config.yaml
crop_scale_min: 0.8
encoder_depths: [3, 6, 3]
init: "torch_default"
optimizer: "soap"
adamw_lr_other_params: 0.00079
final_lr_fraction: 0.05
warmup_steps: 230
Rows from block 2 of the fusion encoder of a small model that answers yes/no questions on an image's attributes, named by matrix and row number. Rows with one number belong to one neuron. Each number is 500 + 50 x the weight over its row's rms, rounded and kept within 0 to 999. All counts start at 0. Numbers have three digits each.
After each neuron's rows are labels from the 100 texts, of 14976, where the neuron reaches its highest value: "fires on" is the input token at the peak. Only what is clearly more common there than usual is listed. The data: procedural textures in two colours, tilted and lit. In brackets: how many of the 100.
# fc1: MLP up (fusion_encoder.blocks.2.mlp.fc1.weight, 768x192), inputs 0-95
# fc2: MLP down (fusion_encoder.blocks.2.mlp.fc2.weight, 192x768, transposed), outputs 0-95

fc1.477:440616473536436482508446513408518555435436548493551491540402513553553581508513499506527511444558496522499492452443447560604441433580519450565458475464542525492467391515468498583464579517460523536496488507444540503568470473522498573510496561469438363532512495518544492495514452583410471433
fc2.477:455417452502576475511520557556511512536552452515524503462602491419537365590536599419498503566514517549423472552511475536535454533499466503422589467476541486493564530523414538488531512548514449466457437471418458546464608496530531516443545485534487633509462513537521493431438474485606509494
fires on: "rays" (91)

fc1.304:562437498525512557454414411517522545459598511538507541519532503587581456468590512413477416554574591510631542457473438457414479573566505493482442497520518492417403471483488510465541500529483479437493509511559536559494485463516532385478583502544576511469462508563498483492436519480484526445
fc2.304:516550582490436483482548530545533498584428513494513512484525391381532546631430525547544540506508504403434480467555476534472502436499484523589612490471445440663532571448549497487526535481446478510516557503531484365473475534498504526460416504420460545530485464432544485538505490516574498591
fires on: "black" (48); "brown" (12); "wood" (11)

fc1.538:444478486564556568556501477475462503471470546619531445481481523471486444511445577537547483502512481494586501457512549512507614561534543568498530584578565560500429550469542553552467540550538541478559481405500503562528559482482587529541537524488433427488454447440452447457612577473427468537
fc2.538:399521521484408463487534482547444568467506503400507524485554406540589516424493474411516508484525456546460518518540531536468525521503541488602413467384400533507608568444560441522559525542571463549402561597487445397445509437502373472459434501466520545563546563530500617557494531474563497492
fires on: "fine scale" (43); "crosshatched" (15); "brick" (10); "dotted" (10)

fc1.72:554469501555583433426533511487511500487509490533461480474536490460571523474512496574466521455436448492494493549514552489448498424517447596490510613664533426428476509420572482557535563577537520537506518520539498470461466473492462593541463416540508468429526489512486546464481482508415511418
fc2.72:466508502403479545443447458506550508551492502490455422475474426572584570467577541452569440538487616486516493513449489465612542565511488507502455476449405606551521456559439543515468544430512539540528500450487553449509496424473508482538534574438512481372478504532438546434524516502598524488
fires on: "triangles" (92)

fc1.646:510569552491513523488507442463413575531477600513544506473552507401443444463403488565449474567585569561484561625572499491619523578467491528570457425528475546444583428472533441472530477433415537553454559574560449503512484500465479510575514446526427512554523547458534475445567543518455492492
fc2.646:491539437539454454466493540517521485478544424481581554437582524536568496530470501544518499532540401490538457451577509534518431482522579556543524496519571487487470522548437505604468512472592533447506450554413455487528480541513572517505436524433550556475465538481534449581474526504500473441
fires on: "triangles" (28); "diamond" (13); "zigzag" (10); "wavy" (7)

fc1.353:598506486592507472471463481412511415508458524565476556551531449469536494540453496471555506467454456521504565518555538465621487527584497459426523473533501398416504457473535519546451538563519475562461467520553471404588528561547481545541539446448444447545492514497491388533667528441454462542
fc2.353:460476544523556448400522418536484524507506516466533450533499486630552512412530455509443524475573418441431500573449469518476461562418452614486482545504518469532439451502529504467614559402385556524453510537469519544424484424492498464493533484485483547469598521546486585511550491589469445493
fires on: "triangles" (61); "looped" (21); "grid" (7)

fc1.180:490508563515499535432319557456449518529488471595436478443493472538535509507414439544533458527506545418510467486500460470468438524455365481533474571486465501483518468416417576486568491407480463462460426591517453475428522553561518493501515590594489470521587480441499477498434459538477513528
fc2.180:516514454373500385504570495531513463489539542479496481532547503457517469505618537435507582478474441453509480531578473596610610555595608535540504482446509450563486423600574446469505587572501502499522522431468507486567464565442506538531456466468517480446388451499477504451506545461505509501
fires on: "brown" (32); "black" (27); "orange" (22); "green" (9)

fc1.290:616484490503460496538511492512522524449510486527500491519455457537479561514583473474559524480415517475551547583425547500427504556419520575457513482582551432502557462526475412570559497497467538532483547505429572502446513533500565520460488525498576488522487470511458479411444496472538501518
fc2.290:431511483558538509512531470542480491485464590498496505535476511488513380412438459546513451550496525546436452515484396485506430477533479573492508634466468525545480562508534521546481549528590484504479506526516573469584434417452466574491559497496482500510409482497504512612455583514548511517
fires on: "dotted" (23); "studded" (20); "woven" (13); "striped" (13)

fc1.379:485389449512456547471504523535431449499516489609524496482527452476523462476440501454444493448599531467562467425612572458435496389492537477536477490512587592400461489490541554467499472463466524547550484498468423434474577476565457461433440462495530577526492546440542506444480524535524464358
fc2.379:522511536474581488532520473401461545419464583491544518492447457529458548427537497545475552561444514505465469481497494571612464565492456481515426438528502479517514461419505475534583532390480571527498565522536593561510510560491462470556512584484523404596550420535584429525504605435405523517
fires on: "triangles" (48); "looped" (28); "red" (9)

fc1.139:488459464525484502488477557473523485528470456451450580520457475563535453425449521571533368415494561536433531490503469530513483501479470558435505459510508399491533549503528544424437503535515504618485555548554485534461552541441604549448482455454485553515524509489413541427527495509522414462
fc2.139:496517561529508532410581495562393489456436513477554485619564490460523490474529570509431502522532484394586440506446452495506466500448509483573469575443467511503465451513448426483611472488516543472485437439499494413470455520569538517546506511459523499498445512528539467543462467487575452563
fires on: "crumpled" (89)

fc1.333:582438476503443535473436532530440403536592476515591567426493500564492539486551476570518527464492482516562474459538513522533527475498538425505562546517494530510481419504555503545472541512510476498376444478447451508462405520443525467567480486398490594472486498477538570572404572496524575484
fc2.333:537498490488529446411545458503430558522550507476422462571475559494482472402571512492516494489532471472521498442528522561482489529507544550531559527512544433452402502584557522480563412538508565566523423580538552549530552469600572506444570526528514465513456459476512476348578452580524472473
fires on: "crumpled" (77)

fc1.570:532414487535584540492597490552592506458526464595562495452453432532462465553511489498444477491517509481447587374454538472497499559493541503498534513441528489506496429502449540416471486509452544518428486464564429516484541442491598568509553511407494401556540484543482424493484528439539508523
fc2.570:520537476515393453386335489438412479570424507513443504489510513430461508461478533565559492474553497512503536541544445469439548433453558510502567621507499501524537526530570562587515518519525439476598436443490452426556535488486428493494474437505484603411467473596441482476536480534468435562
fires on: "black" (25); "yellow" (15); "triangles" (15); "green" (12)

fc1.436:507483537506446457530418580428508521526492471553462541458514417440445427582522523419402555505484587478536429462471512433477487463473534414453514422518560505493479567548498527504432583485464532516482450409549540548472497437475485502586494479412618519495498534466568505481543528498507495488
fc2.436:446490501596467530471431531495468421464622551480553467544490403506520523492477503561478477506563458498484498487549502531507570539534499594503461503560482534533597399398567463474603527445512536489520508509494524515560537522565512419421514441533538511510560528535508552446409512518402540486
fires on: "triangles" (83); "checkered" (12)

fc1.70:462533509500379491531503510512520451569497377499536490529477485576553501528453469463547412556522511566489503512558510462437474566513440481464448487474556467541449458583489519510460452481467530594508511456509537382497570372443513506534543496562529517490444503499432415515498488621466449544
fc2.70:570472539455581571469470500546496538498461473473487495573484438498502488559478583486533593506567515499491536506448523583530507438395486499476519539371481428540555511504567471501600549431506559404487588543518532559446564569525502527582505514419535509529463463459508549518558548523504531476
fires on: "blue" (65); "purple" (15); "teal" (11)

fc1.691:508537472540395417465499602534525412585496462503613535438459524524488542518608503586442479525491526546403535375457486505575574422471488501519474508571502502508545429529453522457436503477491490527532415393543463487453511550529517443565477606581545531525501501509489466512525523514474481512
fc2.691:505498521474501564473531473402530491487552485511429454508535477465497448534468470445613508503521533507486493543516515455496481501464502460464546495466504469454441555354574477527515413503445341475506533557455541525532462549511544566382479386501437496486440464537480472495511471554456476550
fires on: "green" (52); "orange" (19); "white" (9)

fc1.285:507476504447476462486472496440453531479476544510443421480607448576540404530491464609535486421515503464413489492538558505526541535527494578574455534553519518625425475510487373498453450588527570461540492534499498436590522399449406473486528548445557539470534430438554509500540552497494485486
fc2.285:553487446502452577531515523574564394518493446507514493473444541417447583499622530560505472583513515574471564552577454506435508553407579506520451522524513465520536544371463555572468622564525454479484463533456490485438504579538616531522442442531511518509508499472496473372482456437457509515
fires on: "woven" (34); "scaly" (25); "cracked" (15)

fc1.731:482559519462559622547451563530473527500498522440533467452505474541527433492416509532595520485389418473478574491432410541571512420560480468481578431470387496522556518542503523520408548536494594471473521497569480603543562488411516420493607526534456466486471458485504585595639456482521518525
fc2.731:559429410491517402411535421418487439479508478518483554593525498436468527482516535508426446595477458593570442553435517444423449559452565495519536504512454477508459388488575474454558511482449511550524462498419416423567449564588521536488445515533550479513563492376492471498418596515480507528
fires on: "rays" (51); "diamond" (13); "camouflage" (8); "zigzag" (7)

fc1.93:473507558487420449495457455491515556531529489589563427454548586530562514454546531466467433577561569586559390438496476441478428565390457534477462550547483571498570579515522433579516594504490438530580423495449433539577560503579510524516539559447522508490454480530533456505479486386498508460
fc2.93:478427488565574499462554549459480457520480563477504492508533501510584406450491430557618462495521393461518500414526562509490473538473501476524448373525545445518503480395511492507520522372504541516452537506594575473448462566492476432474531432490551510453524506521577483476484405556563459487
fires on: "blue" (29); "green" (24); "pink" (11)

fc1.599:475499418487422485462587525392459435478544472486545509471505509519496530624559458550423558510482463545398468553570434469558475533431548446368435470461523480553448555469437533479502474592518583543450496503554459398403510453486494490538458545512457512427517516521557533521450474553424483576
fc2.599:433548425482543544490464490534546530482579541612438426520642473457513549543445469545464425502460499490558480482449480557477514420563410462494425484497444449449552451498488533496473431389540535440490464497574526556541504535565530438467546477462544421537498440507466466519470583482526540467
fires on: "fine scale" (44); "triangles" (14); "scaly" (13)

fc1.460:572503472522576393474432635544509445606501552513505489514469519468520527428487512521520435448549613549577524521580454517419367431488463486472501502598557529446435558541535517572484440488481507583474541481486455468569553540494459548414478470537506492584534497474576504518536500575422432456
fc2.460:401423560517471489441495521554500534407540536449465516445540445598497528564547586484575530511506393398413508475467549547556612575471486394571446500481481446491491469585560534466609542571481502572512411516490398496477498474434479527489533455557543612531565456395455458594489452468504530552
fires on: "seen at a slant" (93)

fc1.455:459507546419500501515450513422521481507496459514465434505437563530512489560518569541476601510519485444548534416414512499568404469505578481545526449512455449575501529566545469553489561480520611572447456517464426432468482520536500498458457486390568537488425452505515504579470424476422481552
fc2.455:530517500512573520509571427588464504446489516476462537436478466495619506426549519506483449516575534503497567558586459513488556490530550537520417533480449522471503543450589469503550441604603433451540490432544536498499530477510471441443497512616517431418521553422535501475484469459556506435
fires on: "woven" (51); "plaid" (12); "checkered" (12); "triangles" (8)

fc1.421:594411516398532419466552505393551553447565471571483603533553530494442428477576400471443529676447512385536526534495509501407520537510517531570561510534417479432573511424454478440494456361514499439518523527480516478558430477476476500423565443448492473436467400517529513539479536435501529505
fc2.421:452589435482477483582430437549506449497503474434486504412536459499543561482564578563583487455476556563441522525503468505641502452571498456479494503536498508581483512582525475590484506646554543546453424510576455486454538484450566588577458604526457548458544518481502433454453479505554438508
fires on: "woven" (65); "grid" (12)

fc1.173:548491472448523489410557451522494511451449542552429448528496535483526385503486496410482508514593540523454457470579417481468575499471559471661527510582480553526495505452462452451513513460499567451553574484559412501442478477479495500538465484557564456437473416443514536482466468433549497459
fc2.173:411515429523434390538492468492496551483523491452552565520467588496468573418490451487440436501439491536522520444389468497518491403528476601428445554431432421497522452543477496526561497502499494573435550505489566580594457473473483547508489443395428516564466520554606584521444499552529401489
fires on: "brown" (26); "purple" (21); "blue" (10); "cracked" (10)

fc1.295:544532557524469480572470432485468554456486544488487502444477520547460507464488486449459472513468559506467538490480447565537487505510595468465519592481505510497529649514569562545605473407405505432459570496534517495512528391451466543452554490480584585519422537508472539636447535552490430562
fc2.295:490441498407515518487557590542577523564543501518452588409470521518450523511490548560436467460527477589439557523539558573454541467455502511533442499532618477532459530521459473415377458521502512462538466480429520552459524590408506558630475522517528507586448434513521418501588527443448505511
fires on: "woven" (67); "zigzag" (17)

fc1.325:517519505575453496452545468530462531546600480528502483519455525541472426462438533492561423555502471558563592505605388485523430481398494579480549526501600601533389602461525537568451551469474489451538363568423542522500588511539598535478489422493495520446432474462468561496505522462446461444
fc2.325:507448486501542518547502450475530533514508522514446499477452599526493561481505393488444527521523578371424432572502545484536524515490549506494462415430429467420570446525583474503565520456498501521606552539532465446447446529487472461489494515542547514549511456514512489450515526425582478522
fires on: "seen at a slant" (66); "black" (12); "green" (9)

fc1.585:543472477432423478511442499559531486432555439409499516363472402493520518472535546476514449487559468462544558543466416551554430494607456501548460552486479457507444517494453489488496409457486554491550545461500452472491449573646478522619626524485445482562573529436460491489539427542519474474
fc2.585:447542521611561531465538474465495474520422526460445524598485576505541516554507499598591586504460496544490501543416535477366481470487547519443535477505432557466623409552545536502458492478463474495452456486455537475507521428476497544485385580457486486521427584470492464536478528484414557529
fires on: "rays" (43); "wood" (20); "woven" (12)

fc1.694:463566429367544450476512490463500512549569528525431505539448568395448495572514490532520586483498431539585556437449434518418479491497510628548522538507507566491546445471477591548506476548465570520447484496572495484539507539507428461507518473517524435491519561465461524536518480598544532515
fc2.694:543419511637451555597510575545448472536442419471571459488533493541503509517461473490523494502517571486499544627508532504489605453505494512443509463491500524374581583517546507459557552513513397472489491501433445513502525481495454483391448520541368552538458459524565492486497524514483509488
fires on: "checkered" (35); "fine scale" (34); "triangles" (8)

fc1.378:488505446492534587437475486575489500516516512503601440546540512468461460459584460498464499566524577558587594497490492486488543460449554586533536524512502502461462543528541518501417507495481516454457470524493494545525442536541480507469490416537547525596571421510486506484461518492415417567
fc2.378:485531511513450467529509501374509499468463564541404475497462530525544526533487603387500463392443476409466498601536509510536455490598487468495478460443573482517523393519505533483542466492470452510579591509503583497593555410511481433506478551569464522487438566478477494531418599491401516453
fires on: "brown" (55); "grey" (28); "yellow" (8)

fc1.457:443567535470429462410449542470468514511514521465369441471522539536519550414506477491458515468442513575552459518507542517472480526539454554518486556447509529530483494538378589565455456493495590515544464440469461465470555504483484497462469498559547406489462601457482534534499482415418500519
fc2.457:472488426566565476566448388404554494507496533495508539525461429498489518605409511404481486525497504498486520608533558474595484507566509440415510422566486477435444489509563407462546556569456392513453543454543443564523431504565454503466501532569483512431473485504552505500543566564589524398
fires on: "black" (87)

fc1.742:452471407493486505433530534525539497467434559476501424485513507536507510554503461504494585502500441587411549424544528440611554532478533448540475519456521527590494468479569392551523545536390501465522599514530555544392452451509476525502425517520535531440443366616489521494520444491487522492
fc2.742:392505520609463540554535510454517457536402626556462455545545557535451514437509558500462415431513509537576519515499486607417555466486526488546429489529576481554522570500529585489449579489471510531471370363538510498527495524470505503501449514472516413492567527465557474575578417547562378519
fires on: "brown" (69); "woven" (8)

fc1.398:514543496499547475496399478521607640537404464512451454468466517518562520552470419552467486520533540509454475552573519341509545455496432499535536549464496557509463503437475507549506494491545442505530505604513412502526435479548559492499548449541555519432561440537506427503566530565394465520
fc2.398:451483396423461522451505489428448407480520449520492477500545480426472549482554470497498495502505454382547471511446501576526483583518532531548446432462440456489567586568573509445476542521465511516527443515565488414556485501489486413533450570457428502463458512504557642508451471543508546436
fires on: "triangles" (43); "crosshatched" (29); "cracked" (16)

fc1.510:510456507571537539515489535426444412535472477517528432492497539455515463481403485509412418513455475543470499472430578396400433493446464488474561542522520510528443574390533474496519493480468508504539503526486441437490529539514603501441475539388459589375495557483406544493547517497489491490
fc2.510:453517505543489534549473435562466443492484476429449424592558566546423526499560479485501545497580481501557438467549515536519556451549447494430545480454482499505460480538375534530512484501520513525492452551548555553551566518492500535559461436484478480492449458549488496439447491509571380468
fires on: "blue" (75); "purple" (11)

fc1.572:533380469505492490446498530532420604497459485450543400504488479544542621576419528459464570469527467530467495451595488447452467517525458490487501541517455466542447408465522590545520554488575501599501421542535553464558578435591465532508528540590536550450509461570496522498491419532525456531
fc2.572:478554607493545427585513497501538484547510477475442560445564486451498476404559476542461450559465543582465507442512502522574515545482448561474554472481479495532536585547533366492448422569400493462520587526418514514483402461371504492477540531440535493514572459462480569527449519506491594478
fires on: "brown" (17); "white" (14); "yellow" (13); "black" (8)

fc1.760:558495475490451461490561416560511466556465426533450462522462469557464409522565421476565511493449530499431435473490440524574497533517566475443479466483530479500484487497454579486422491605575402531542506542463451476483506478400535526486512502483481460505515544421627396485530501471559518539
fc2.760:489457503562548553456477508447597538548462503452576590461429532551483611486458406598459584547514435460582571381493574455483490392598446501570526503528489492459442528576590465580496402487554570463491419523458549518527500528563479489498512486541481521472545481531452481394462420509412519470
fires on: "blue" (57); "purple" (29); "teal" (13)

fc1.107:530476512554512532501468526568525448488443459503599525481508454480525524574575516562505392510613574498483512538551513565446479470517533498477569474543409495513534504427495542474530391422538561468477507478451502517504521541516581616546502464452451549430564517489484505529556634531468608533
fc2.107:491493493504495535499449467549441577484503477474413518493576532532502468459485485477527537439481469578491415500442494461624551621473514535457461531416591560482533492583469550508507572528422381571471483573481480546511482487453445489526526528489458569508451573502508407481499411516594431459
fires on: "dotted" (39); "seen at a slant" (33); "studded" (16)

fc1.81:502439460545579503440531476506478533451483511590431503417496466489504504486521442546464567497484517578512531484542551499481564469505468514420540550469610574557545502432481373513624445531464571528558508429501418474480443469510491573521456492539547516477523438519436503471504484560500527495
fc2.81:438490509442459519590545428517660492526455479499474518513514438516525526497485551474542467526503544507432513494435446530527419499549564439500557508509407523464529377556527478452387515459531496573514539471553550474584569471525470516500471473433475469503526519526413528511469457577391482414
fires on: "woven" (43); "studded" (28)

fc1.435:511482469531442555551485466511397476469509465546498424474546506480549456548529493515490532487508628510459527494531484417511473542449531454532487465433463490447515527466553468497581520504581472509434478546489444472391536585546516436465500478493437617531506536490424444470400415603469503532
fc2.435:420453485465478414493557340498470505442486487527445484566624509497491541499502588447494442560467407414520453482481466495579414537580465638452523552575588457532512457596484609488508428539443503537430471460518463554550455452564495483511456457504567438509534412559497532531528489504544483474
fires on: "brown" (84)

fc1.592:544441561488485543455566386468522473538555573481555398464516478489451519463444459547439531543502417525440590569436439456539502453528598553538521415499549500485523464469468498451428540499488545508398457493508401586422558530521585473555525497476382503468547481486502480507489526506438462541
fc2.592:538584510563495477472470505544409491427371504468452587452503485488575479551519533500497490452505481461489537480566615542507570528502419494529445581444541516603450514451529532592537380501462505533574424525514486397552512467526463518537422498510498509554471600518516541518476607430613497425
fires on: "triangles" (31); "spotted" (11); "wavy" (11); "plaid" (7)

fc1.303:520545426471583492469467521553552489504453496470489443524482536526579489502552562536447465507480479441583498493433485558476536390550485518516509491522530443459443520596572527446534560627507488563473462447493489479504560500525507451420561543606496498430498516498497446545534547524487356503
fc2.303:508529578518428552444507496502531487486461473554598556557498378541492459544487499507419601456545551565495610519436481485567534526431562518482541595545451563513484458481423475466473496433509454446583474532658414534405578487521497476640427446438559536458558520511462478472518533524473566477
fires on: "black" (57); "blue" (8)

fc1.245:505482448506472469566405489486526459519419378483513498469540440419541534561442564480542521405537474377565534490465453503506619418463550526503605605512411431488621455560503537503522564510504448473499539553506463550491423463489535471510504497520509443506378409524457439485463486453546555547
fc2.245:457551435575550456453581516549495530405517533464468481475459471508424526456504421484519536568435494498438456470464526493493492606568445467502429457540497435508395476503479585490496449457414534523547510522513581464568560471490487508494397502522461541480612586419535628470527411475419516559
fires on: "diamond" (13); "cracked" (11); "checkered" (9); "honeycomb" (8)

fc1.206:528569519545458505475600542576510533490570456513535553545516525544500531428490520435509492487601469509482545504459507477537385564498499587515539478478468568528543447600470516499533502539430593548544499546514548535506561523500566483496533520508546415479490592454522415498478463528566428537
fc2.206:467549561563518505525470501470366484578407463482491474556465432430452479578546511528566488538495562479556453496581533426464484530403534510476506558598425546468485449430581469540561494511525482475526494441475432454431569493553440507547621382571497599502512472584551538463466416424419508494
fires on: "seen at a slant" (100)

fc1.690:465610590487540501441522454465473543516439521541545457440526463493547544519521492540480502558532406428485539597524473467518416505535503516415558517560531554471436543528534426433434438502504472521491540450557530520504564571496408496432477495569427481440537559466436555455564554499510425550
fc2.690:514486437466527472549484549457512502503598520496407537588501522443481467475511455531504580451450595514528516495522541489534562526426457503556491529484581481543494459518435499588468599437401532452565506442448500551514446512427512497617577462454579538530502383459541475541567495490515580534
fires on: "black" (22); "seen at a slant" (18); "white" (16); "grey" (13)

fc1.376:540454444484504453500439523515511485522533467513543577538517592495431494528558505460529480545457552427542406418505532472437581584483518542418456386518446387442604370520587387562464533593469460504511451495481549484496483516469458523516471491440539554560464421394476447484468538525533523473
fc2.376:469539634509536516455539511566470500469502530483527465472522448445496544485463433544485542438488464538390598545455449519578412459499494434611507589458508561480471586446511533491610430428490495438454483499592457476556568503529556456475462465588546452456498508570549490488552480444412533535
fires on: "crumpled" (43); "purple" (17); "green" (16)

fc1.494:489462599546410420534511514473464506519457409510461445536598550553399440530599455503486496413487465526512490531584389511530496470504485464498558459493594460564524428559533422466515543585535571483559465457562479536529560496610541486427427484473515567522515560508493554464542603460496403544
fc2.494:437469420559473510465572557483527502563520597475483454413448465460449432463535503530542569462458409503460545407450545430556500520543590524566433481583458509474580556466540543379588491388584454533466524512436540545465511444529518371493579475498457475491492455506538422524527414550461473495
fires on: "green" (81)

fc1.673:595496476466545492523467465558418422534496437435459479501498446429458543501523486576507508376513509496497490567569427487470444510478560449435537528605453459477497528558498594522470503469497435516646527405564533513403547513525473497452477516470492565525483537449490474585588512474562463492
fc2.673:475502503602426490498439465495542455514500540530421478494424577504593537437501552543471478525553419509518525456473593457541526527536404550422537454449490534429512551581490502536478536519396521635425444563504475433422511476499473521531433489461506577599494508477537516564429498507499527471
fires on: "dotted" (43); "studded" (11); "spotted" (7); "striped" (7)

fc1.662:611612508579444567561561545534585512527497397469513497454440400532413484493456449588554506504563473483533518659452412482515513482364539443491545517478468494477562510463491526466413470441576509478515577520560505471541529539474462537413508514502506424603583464482481506388498491522496509601
fc2.662:452552567433517546479433431535449489517470569524549459545551471531628463483547501506485416521497465481459498426397502508542448531536459525508399456573599453586432529479536441539616466542392548486403501472433428472480534404493543576530484582388475535511431553494532428592500544389514441544
fires on: "diamond" (62); "crosshatched" (18); "triangles" (7)

fc1.323:480504507537498526581528548559421558486454485548539495539562444481529534483498586561458525526483516455536478599450533539524378502511476525509440569596458569525478578546528497431554512576442501440609420419493386595488499512466458482517427447551472473569434473473481507433580421483405450541
fc2.323:561527565532523462470429468432447441533409514493440576542504544517515506568481493496503459456493485527453511401557493516471537571533555447534398513571550492492483410497443467556526484489463441525431564516503453482490419349500460552492460509448568586520538512559522518513567481588546452479
fires on: "checkered" (35); "triangles" (14); "honeycomb" (10); "diamond" (7)

fc1.294:412546469487453540548477542540527528421549549563444459543532591606431494524459536494630510430479477485471457572462469534453503502482548542491513475567491462516520447453526540526502441440552496531503495458447572513538397487500522488439486496471631499510498393518499523480591557530515507577
fc2.294:566400487519476518489534499441531593600505494528499539513432502548549442477529501516363508540556556561546493370529513504509578516480496556469522500531492567480488548481470449451601611512522543458466431549543524540443580514470452479536633521451438457597452522502495443484360464491570432472
fires on: "woven" (34); "diamond" (12); "crosshatched" (11); "scaly" (11)

fc1.562:535494484531487545461478513375518446423391410587568470526583515598524486435333494590450538541504490513560514488524542501471513521484500465523486559537571507559472427531464433496483473505516495468517560504551462564483524413531552561475548543465394481493518553519497545575575591509383507502
fc2.562:519621526455449526555442453592546485540580518373458551402457460452498519540522544439508437405527354470434516513456480472544536512538495554527508491463429433506464494520494505520514473539540517501459522527476520437505476536472417468549478517561506537431537477449456489507433464464599491529
fires on: "diamond" (19); "triangles" (16); "honeycomb" (10); "woven" (8)

fc1.31:548454461498555497534501544454452490549439479520407470557454622528543542474441564598530396537568487451578552481545594491403578557526449546511500523488449446511442501485439510461553535489476455522593549492535422478425478470549541556504583526395547564517504505435474528481446465512547391525
fc2.31:511530524475506488537520429618442527427509483420437483491455535510494380533509407483512434452531571560469541508447580450495538456561558513501504491423600536565460551499495543522505565427515539552486528539445632518543499493513443528466460498510465451558496527526452430475605507534486443451
fires on: "blue" (44); "purple" (22); "orange" (9); "pink" (8)

fc1.422:529526565527511478597531542546420474535515539520415479576487480513503436530490513459550440526348479569563464582511494424482468520432527450565599458451435479491513550559461472558548487482504539511436556492526479504577593471423510472469535467463511506476496498393549457522510454503496604517
fc2.422:531565418455569503459464442449430436452504506466522571395548509456489546547534495580422433498585534460368559471563439449548390461567502578383476562548472543484447517452506558499499490387485508470420471431476472464440394480552541539496606493470508390537445497519515531485467441457451465484
fires on: "brown" (51); "grey" (26); "black" (8)

fc1.540:481522489479518453521511552582499433388490473543588498460554502551593432536550485515527457579561535417412457434540467528503428565527477527526560456464430480451574545485435531495541620536474455479558519513603569449512474451478440416505454443542539450430551408501460492471451443500564552535
fc2.540:575525484458447531407468503529585470586436463540507448566417502450471586488543501518514553559439519466537503429458514544554525480438441494483447556544532470602499474464545528502504467408495540526514519470501431523589488563527557611495519476481436536478481582448465533573581587561444499480
fires on: "blue" (29); "pink" (17); "purple" (16); "brown" (11)

fc1.268:514432410453592370572565393492450540499550573475422538511500532595481454468489486620453490535485487581621505460430426463563449494479595496529427553569535479592452525444429534517509561561439428420549493470472540519528492519503455560487412533448513498448425518444416436501491510384426550493
fc2.268:527474570575397641532408587575585503579367481495529574458467459449550587483473433449492567502543495494602529528560600500483535522544444444473525457468462486474483542555462518425458426455603572557550497462479442414466489506434449459458479430520518483562580475589528551445550526550478468594
fires on: "checkered" (21); "cloudy" (21); "cracked" (20); "marbled" (11)

fc1.738:482430365468503456469484424468527547515500573580489502527497436514511426446545521545529456461493449417553536485529496439530543502589441576572478499621536494585599517529573443495515496528493520470475521594541503539514408442527543521428470509468455466575525456467613480485584404494429534550
fc2.738:556582549504436531567524545505418479550502550545411505440486493535472590477512550430511472485610469474475576562523436556463560504515501501559507443402527536551566492492426523548438540457436427639497447510445535464419493552416358516483423547452505511464467471472402451473517553498465519482
fires on: "woven" (28); "furry" (27); "bubbly" (16); "veined" (12)

fc1.371:504495479481353567395474465471539518464472471486561442484480504512558521456556503565531532434444498433501596503508568541534533431515548441549439465424437563471481578490479450421514474487548503634506443385514470493580568464519461499537573522470463515520566448570553500452563473426582469515
fc2.371:519503595484644474587521524490396381483416463465439516500507388447448566531406550529546520560482505535479407484429445582479415492519506481456537535554539469525504455508503450506509509576431508436465608488389459480387456510540565501479461474566474517481456521430468421583449573517513521493
fires on: "dotted" (26); "spotted" (25); "rays" (21); "triangles" (11)

fc1.357:511575479438548468510529449465414416423498385512480530485537439478523434527561486445539456420492562500550529605524549422491460405618443515416480501529495519518389485515462542490512513495554585480469488422530453560491464554531453475568516497568483534470444577475497525557577498544522477560
fc2.357:461504491541506450536495569479497528590453541434562456484442610465522553465540495596484567536487467465498546455449498513585519610464574468520427470452467446381496424464499549491481547536471471494607474546535445468534615440519596640440432520447477560556543461533554497499520563455492504472
fires on: "dotted" (41); "plaid" (19); "studded" (17); "woven" (11)

fc1.202:552527412479487530438593463500484384551515515465469455395555458454460420523471562546471477535362466522596547537487476518477586546439461565544512539486553472648519456561450532460463524493623613511515455551517515509572534443523515483529509482511426613504539427499525546504499502459538515525
fc2.202:473559580522441482485427502340510551464517525520513564508479511476545559481438437428506430536556492523441497498433461466519457447519544420401531452406487484526465436507537465530558644394406408509513511490509449430443428559534471447549511516528497491475490515533530516573453517579419466533
fires on: "black" (24); "teal" (20); "orange" (9); "cracked" (8)